config.yaml
encoder_arch: "perceiver"
model: "contrastive audio-text model"
dataset: "struck, bounced, scraped and rolled objects made by modal synthesis"
train_examples: 78125
n_mels: 64
hop_length: 160
input: "log_mel"
spec_augment: false
win_length: 512
tokenizer: "word"
vocab_size: 50
loss: "softmax"
embed_dim: 384
encoder_norm: "layernorm_no_bias"
encoder_norm_position: "pre"
encoder_activation: "swiglu"
encoder_mlp_ratio: 2
encoder_head_dim: 16
encoder_fused_qkv: true
encoder_bias: "qkv"
encoder_qk_norm: false
encoder_parallel_block: false
encoder_dropout: 0.05
encoder_inner_norm: false
encoder_patch_size: [4, 4]
encoder_conv_stem: false
encoder_layers: 12
encoder_width: 128
encoder_positions: "learned"
encoder_latents: 32
text_encoder_causal: false
text_encoder_width: 256
text_encoder_layers: 6
text_encoder_norm: "layernorm"
text_encoder_norm_position: "pre"
text_encoder_activation: "relu"
text_encoder_mlp_ratio: 4
text_encoder_head_dim: 16
text_encoder_fused_qkv: false
text_encoder_bias: "all"
text_encoder_qk_norm: false
text_encoder_parallel_block: false
text_encoder_inner_norm: false
text_encoder_kv_group_size: 2
text_encoder_positions: "learned"
init: "kaiming_normal"
residual_init: "none"
optimizer: "soap"
beta2: 0.95
lr: 0.0013
beta1: 0.95
shampoo_beta: 0.95
eps: 1e-08
precondition_frequency: 25
max_precond_dim: 1024
one_sided: false
adamw_lr_other_params: 0.002
grad_clip: 3.0
steps: 17900
batch_size: 256
epochs: 58.7
lr_schedule: "cosine_restarts"
final_lr_fraction: 0.1
warmup_steps: 890
weight_decay: 0.2
adamw_weight_decay_other_params: 0
Rows from block 6 of the audio encoder of a small contrastive audio-text model, named by matrix and row number. Rows with one number belong to one neuron. Each number is 128 + 32 x the weight over its row's rms, rounded and kept within 0 to 255. All counts start at 0. Numbers have three digits each.
After each neuron's rows are labels from the 100 clips, of 14848, where the neuron reaches its largest size: "strongest on" is what is common among them. Only what is clearly more common there than usual is listed. The data: struck, bounced, scraped and rolled objects made by modal synthesis.
# gate: MLP gate (encoder.blocks.6.mlp.gate.weight, 256x128), inputs 0-127
# fc1: MLP up (encoder.blocks.6.mlp.fc1.weight, 256x128), inputs 0-127
# fc2: MLP down (encoder.blocks.6.mlp.fc2.weight, 128x256, transposed), outputs 0-127

gate.163:066119109100132113149147103090123141124108090154125081139094185126140143106109132105119123107160095110137176113101165184184139096112188147065150100112099134104212162161102140099112181109141177108092139105157163192175097174082101112076088080086119142077135087112145150111170066157134140141184096085160109147142115107105129067114136083134093060192131136172121091104129100135131142112125
fc1.163:120130168144145083144148136119102130160099109104102056112093077114118091178172156176155173149086183096117135172137146075152109120121138163164179075096131185103110086143107129160146063125081141124187125096139132157172072169178158161157103151137125050112167147153156155190095095136131141115171154182155140109158116119114141102136165119159165189153149086181152178096126162096134119118129
fc2.163:178097203122112124172110150123142164122142179161119113077139154162098167135138140125152113141083128124077098178118145123084187161155138118176159166138108082131148157076158120150091111193115109145124182122140160098066154100166113112151134110079116121205105093166104098074122188132145127086110163091195137187092117129174159133071102156144162168115151102154151166156101068157127142160122
strongest on: striker: soft; wood-like damping

gate.50:130120120166131135139103180067153100120119101138130149136121039111190090122094129095157097159114151157141107189132177168048085116117112098102135144121105193130138040116146144113174087138122125119146086085121125155084091140086147177141163162134141134125112141101154093097154112152093146163200105120121168148113100076209104118132077110157082154106107157096081202121136163131142100154130
fc1.50:146117146163050108101152091136091110176120157145152151183124096124114137150143158079079104150089070111124146106115128147181158159117177126143114116117086156102155062126109118134114082094142148148103140166083118125110083180166103087105130132148149145172156040084140124128102125066147094098188062147151150132128146178083095033153171133196151135103165139125116104117109099126099081132132
fc2.50:168132157138051132149145125151130078129067122140134153166135111054164107137131106085113109136074112145145100129133126130126115174145135069151126141134136079185091136122115211144116132110152093201091169142144132134113092155143114112117112144104080098169174181161092080077135118127095098176160116152133118139160068167048187159195101145148085081138132114119070099115091077115101108118103
strongest on: striker: soft; muffled (low-pass)

gate.183:186170108211172119121172137186145073091086131150146106133131113086097095157154112192149133181162143074156097172119140164113134108150133113138096106107096133175124132116179107138158159171116151127168080171097084162138082094135146095097094104179156116130134146087146108131144132144088096101144146195177102175174131103086056145073095149175127153113152163163103177124101112148172159138109
fc1.183:125128139113090138150078096124096085098146118140148137125105057139162199179066123150081109084150108133132157137208175123092126143159186074125140064124073106147162124078135179154124083117125082138124054139136098136140137123111137164132070105126180142119205123127115205127136114120163150063116123182144137157130117122107184191117111146121168175134142118122147171121130164174143151110149
fc2.183:158174171136094079120140110170155094128089146155117142149036142112219139093189115122139091099119100133091139135107140081131116152109123125086116120058105164127072125125161096154131149111141177149135135104122156138114164091090177205123070139159195162160178179121104154101126106106121119111117115127093165166094108124075113144184157147063103115152135173158154071173132110149131166117163
strongest on: striker: soft; round plate

gate.41:179078081105091091160149116103148155169140182186160151127136147094137103130097089098128064161159170135121149186086107071147151101128144159186086153079145125027152086153156092129147130132133136158131107150129168169161106171148125108148168099121111117135157118117117145183092127073122168142106083109109163195133112167120117140067080191137131153106086114118118189173139114138141179146150
fc1.41:126165114126143095103137149144068137090073158040226130084120190113102093144168134077060115171152077130097124138121116135146132081138102113142157085150122150168109157120162187145084083161097115142093061175132138156148118106123132123118129184131117149158101156155131153122114144165115122173212134084143149115143105171174143107134096137068109151131128171107117192166093137161154159106105
fc2.41:173175114097070073116167132111093076120086091153126185098132058119132153125159079125182096141118085161139114138097144087090148174180129178131051079087110089124150081118129141192133094119128082138142073121138155140113164143135139136096115167178160097141133167067119162075060165071123101129137151143159132150126096211125122125139144092128137155169129160124086123126132141154141186124139
strongest on: striker: soft; small; rubber-like damping

gate.246:131134115093153108132091091112189136104146139125177095133127041103104141156118081112147173169159176104121039130147141139135156136094150108111159193034138092130131135114117108131136122124153146135129091131155126124142083155070185089135116134118110156143096139112158188078128166113147117148117143111141125123144214172147120093076109134110159169077100093038190149087172086155135130138098
fc1.246:143117126154085113090170196165138112083096142154145101125116181139127119110139130170072105103112110181133138126119119082116120094173090140187087082192105142128077164128154140173109134137093073121105151130138162116087169087199087096109132170183126111134180153141127084165140105165131134104099140133137091149078110057076091162157147104133104086139131101196092089161140106073183111080115
fc2.246:142130140104132160183161162130109046108104165053113139165126176122158120066108129100192132108166111087125147122166153102168100124151185120040127181123147179116123112151078151126079138136171127175154188070112140121150117212066079126095138139121104104096102159105125149125151138143087091130136131211123152111132116117111093162131126202149165143113163137112123113125078089126133141103140
strongest on: striker: soft; membrane

gate.251:138110072187118151101089104137137156133170135121096192121124132176117148129173122172110177076093091193099155126105109132156122078211135145178118086068081130100080182137108126139127186126156116113166158118160130103158130127162148120126125115137199148136110124108100164196133169165106108144158129169141105162195095201101106084161118075173118182116100138102169089128111119110151134120087
fc1.251:162104086120165083158121138190101169131152121153114112108130130131124125145125135100089191088103129206059143116111043127134138087231137140123091191141171106127082143173161109114128167122153079177153129123161181152130097170171152115168143148135187077114107101141118121159113141163137154094119111158149147131162084134109103162139078050119152178076085146079153118148136115117118146117112
fc2.251:183122127174178155189136176108077120146097104082200213126140098137077112192084124140104135096086100123132117107104131108159180121157132129114088106121133119078154123160160077125169161106130130175111136151093151158146139094163161166181162113086174119101145129156080106115138126066170082136167162134112084131174157126117085120164102154102167178133114104163132111092099092114148083155061
strongest on: steel-like damping; mains hum

gate.54:115082102104144125100140154118166024121140079061120130059141121127156105124056155114166150099110141108140155115076153126145150128119159106178165114183110117070119145169114103155142148161111160171115096102076157163142175154171095194177124109185125102099112063117116129112167096162200075149159146127156126146128099178099113083116119146150178158098079137078145133120112087109139155133140
fc1.54:064128156168127139058135130146133154111118162169118121055103116176162146111173154117155136035090139166083080113142128141119105172146166150166138098113102115093169165116124172124157155115161105170113113104159077146154106130140168115078142092097163144161114134120102096094136121161089120102066179138193130170230089129153103113111144136116141116164041120149138101147125088126164125090099
fc2.54:085168172105079159141094139104116148135085094124175128112160099142122151136159147098127075161148116093199147133138112126079101160088047087027125133131102121145083119119147109107133099117120080139076139109063128184110156134143171146059107190070071146103121141129159098109077083098139184153127109111118087152119103115124089170141086131127119073116171096138139099119134105117101095089077
strongest on: steel-like damping; clamped rod

gate.207:052142146125180174153136139154153133120103180120173112063139108182096175120119114121144093139159112076123162146155145126177107149128126175128094170113120130135091123080182130173133136084156089149132159152095112146182134115156109167070186120125105085106103104139081129118120135151112157103119097057152115123113092169120143144164133102143095186132136154120149085169091198131107069229187
fc1.207:116199137139207179092158122085142132116125135171105113111141146172148113122166167133097097137135096071090070134137162169104073191154171130142112108130120106099165131076119106165148127148126076159201156124045108154140152153188129141139137145118128086140164109165069104136171143126139131189130127150095164115144084127122179121126082141097179185087085116054160143143112117136149174103110
fc2.207:072081145079103148111135138103075131115143107177039111108145089110159135142136122068110137153135124151065155141135117168091150120165155213161120117154151190138162134144076137184075099109136130143126143121156160121104196141171143083112159155135116124110102192144139190136133152140133142143116182086147147087132131092128136187073179146077065069141126102100136137156135107124073081106110
strongest on: steel-like damping

gate.35:172135189151135064090142099134194135092100102091140138160149122146115088150174151097124163076090162054167119137089141174149103156103119147086169140154126186156090140083129154098150161114164120090129165169129127103130103155165112176134107096076120085138126100094165056111155128117078138131120087105138159158125112131156154105181126131158091201122108181143090145098131067093122185077084
fc1.35:148078067124115153100105110137112168092151134194130133089132102087164094117110091175141136133154143115153180105121100138156154110163147108210082137144156097126124115178224135114100093123128161132090106111141152152146157051116142141125151099180172149113139106136087168153078204104084148130091112156159098106145164075106114154083085137135156067178106129148141080132128074171154158167158
fc2.35:126109095163162081149087095140115087111156128161117098074165083102138093155153096135156145152089102098146130114171124151104112156129102123130069136142130145123198100119103170157138153118167156133149168088093133143132142121062167115124125125169170106090183101178125145209112152109121127079163174136131136151107227186045148143126098089193145069124077121075094110134108135097106119169129
strongest on: large; square plate

gate.209:142172145088125143138139149162133148110109128148098087129163150094158095134082145072150098153122125120085094149076154164032102158161140183107095162132105069112107125089111170214152157103152109120087152124110137142141132077169142127114076128140107119095117127137138122114166168144123193132082128105099095133095160107140134156182188231107195167096119098125094113199105145114094126121161
fc1.209:117109106155117111156150125100086138160147142122178118107130145170113159146153090191057128084154139102144145116123080112172179076085143051141142100128151166151153141101089090052128118134143124088116110129169100128134178181082080170107183100156132139105165138098101100130086093099108082173154098189139143078119099162097159127123095103150092100144124139166158077090166143195172177089133
fc2.209:162105148117085130162147132087097093132126146107201130156132151104136157144107080185084155185120045093151117143135160122137169111146105148140120149107202117111118175110185113119151099111099143106048126116122158139106147059094141144067131107115097155121134157087120081118108130162119098170080168159190075119174123114136108124198120140179072153128081134190094073154110137120115118108080
strongest on: steel-like damping; one hit

gate.32:088158105111103141181139129133097111093104133110183121089214149111128169122140150176138103118155138135137122103110088159120050112132153138058087067170116092134122179164128148165186080127115063166136088151145120129153086165083117097158163155165108045084136144095154121118165183120155151161105152150085143133099147130106142123110163174094160110145078135135090115098163110125162065186155
fc1.32:165132107127114201165072112107138123066076133106141093100108137087127079128158106088155186122163112129119161147104083101142193108120127164125141094103182082185138108115090154158148071136175124106137122120081137146186114122109136179164142117125122118174223160117172130141096127163114157199120200141168070132085098113167129107130108139137126200143104153114089139077119099141132143162158
fc2.32:159118105211111140109126165089165179105090097153091153096161122118108134113107149133126150112147140121102072117163186116125136127066072083134150046184092136090133136129136147201056152092133102097180159142195139153129110111169097091090128142148087081119085113161147138090157098157162058163124143089099111143125147116134147138071132169121123106140078140072142123126108144143188102181107
strongest on: large; round plate

gate.166:134163145145070090154134211133130120109108124056154034169151158091153176139169135134090146154133107147099082132138128141119173114142179149151085130158112143085121143111084180141112127124105106155120139117101122150137126111155113144128104139049067101122178090119142177082162101163097129106063125099150123124154167176123110126168137046163159077130124148118111125119173107214090151162170
fc1.166:108123175172110140123129101100045094092107104152128113144113123110111106103134161137111151133100159048156140136115148117153142107156101092149035083143136130130122148148184087172119112195173080052139065146116156165124129123110165162161087135127115141112119099132166175123141130108095178098123186092149107136100127117207093152187107160138093088163102159154117165087108145099086083113067
fc2.166:126107079145155175097145154134143141139129095085178145115221130183153182100169121134135089122124181123137119126203178095127077132141066088102157088084148105143142151110154162131159060125164179089149162076115099147117129113125145133138106106174121124060169128141099203183085176153126142146138064162147128187136113157118137126072125145176117146124113128097152144153128117178112076155136
strongest on: striker: soft; one hit

gate.62:133090122094102171072146170110165149165139084158137153121143128112190121131120152125186107128098111172171146150100156155133131145131138123136115107130156185133085139122157103118144088140124125096102076153103185106141145138105154111109159134162120159111168096124037091122202093134122146113158052116152186057148111109158083125116033138144156168136129146197107147169109168059106110092181
fc1.62:149128090082187161134148174129151181092115088115185161145102087120129142113097136145071122137146121070123120116143165067159094146165135054104072116059137218156113122190050101104116126101161126107151177124157144118148128091067127156151086109108101122071114137087128156155102065177132180100093163128110139106106092129159125161153152156121182127129107142162144112157106158121106086140146
fc2.62:151134091161158087122140165135116091067167151150100131111137035098067117094078109100161138108185078115124128129053158163138119098161093132128150163136105154123177106131107156143068140172118109127100125131133127106131142158104075104122119117137119170097093056101140134061034148083104137168213114172130106142126144086105160110147045175118103111126119144109075134129141121123158133121150
strongest on: striker: soft; large; white noise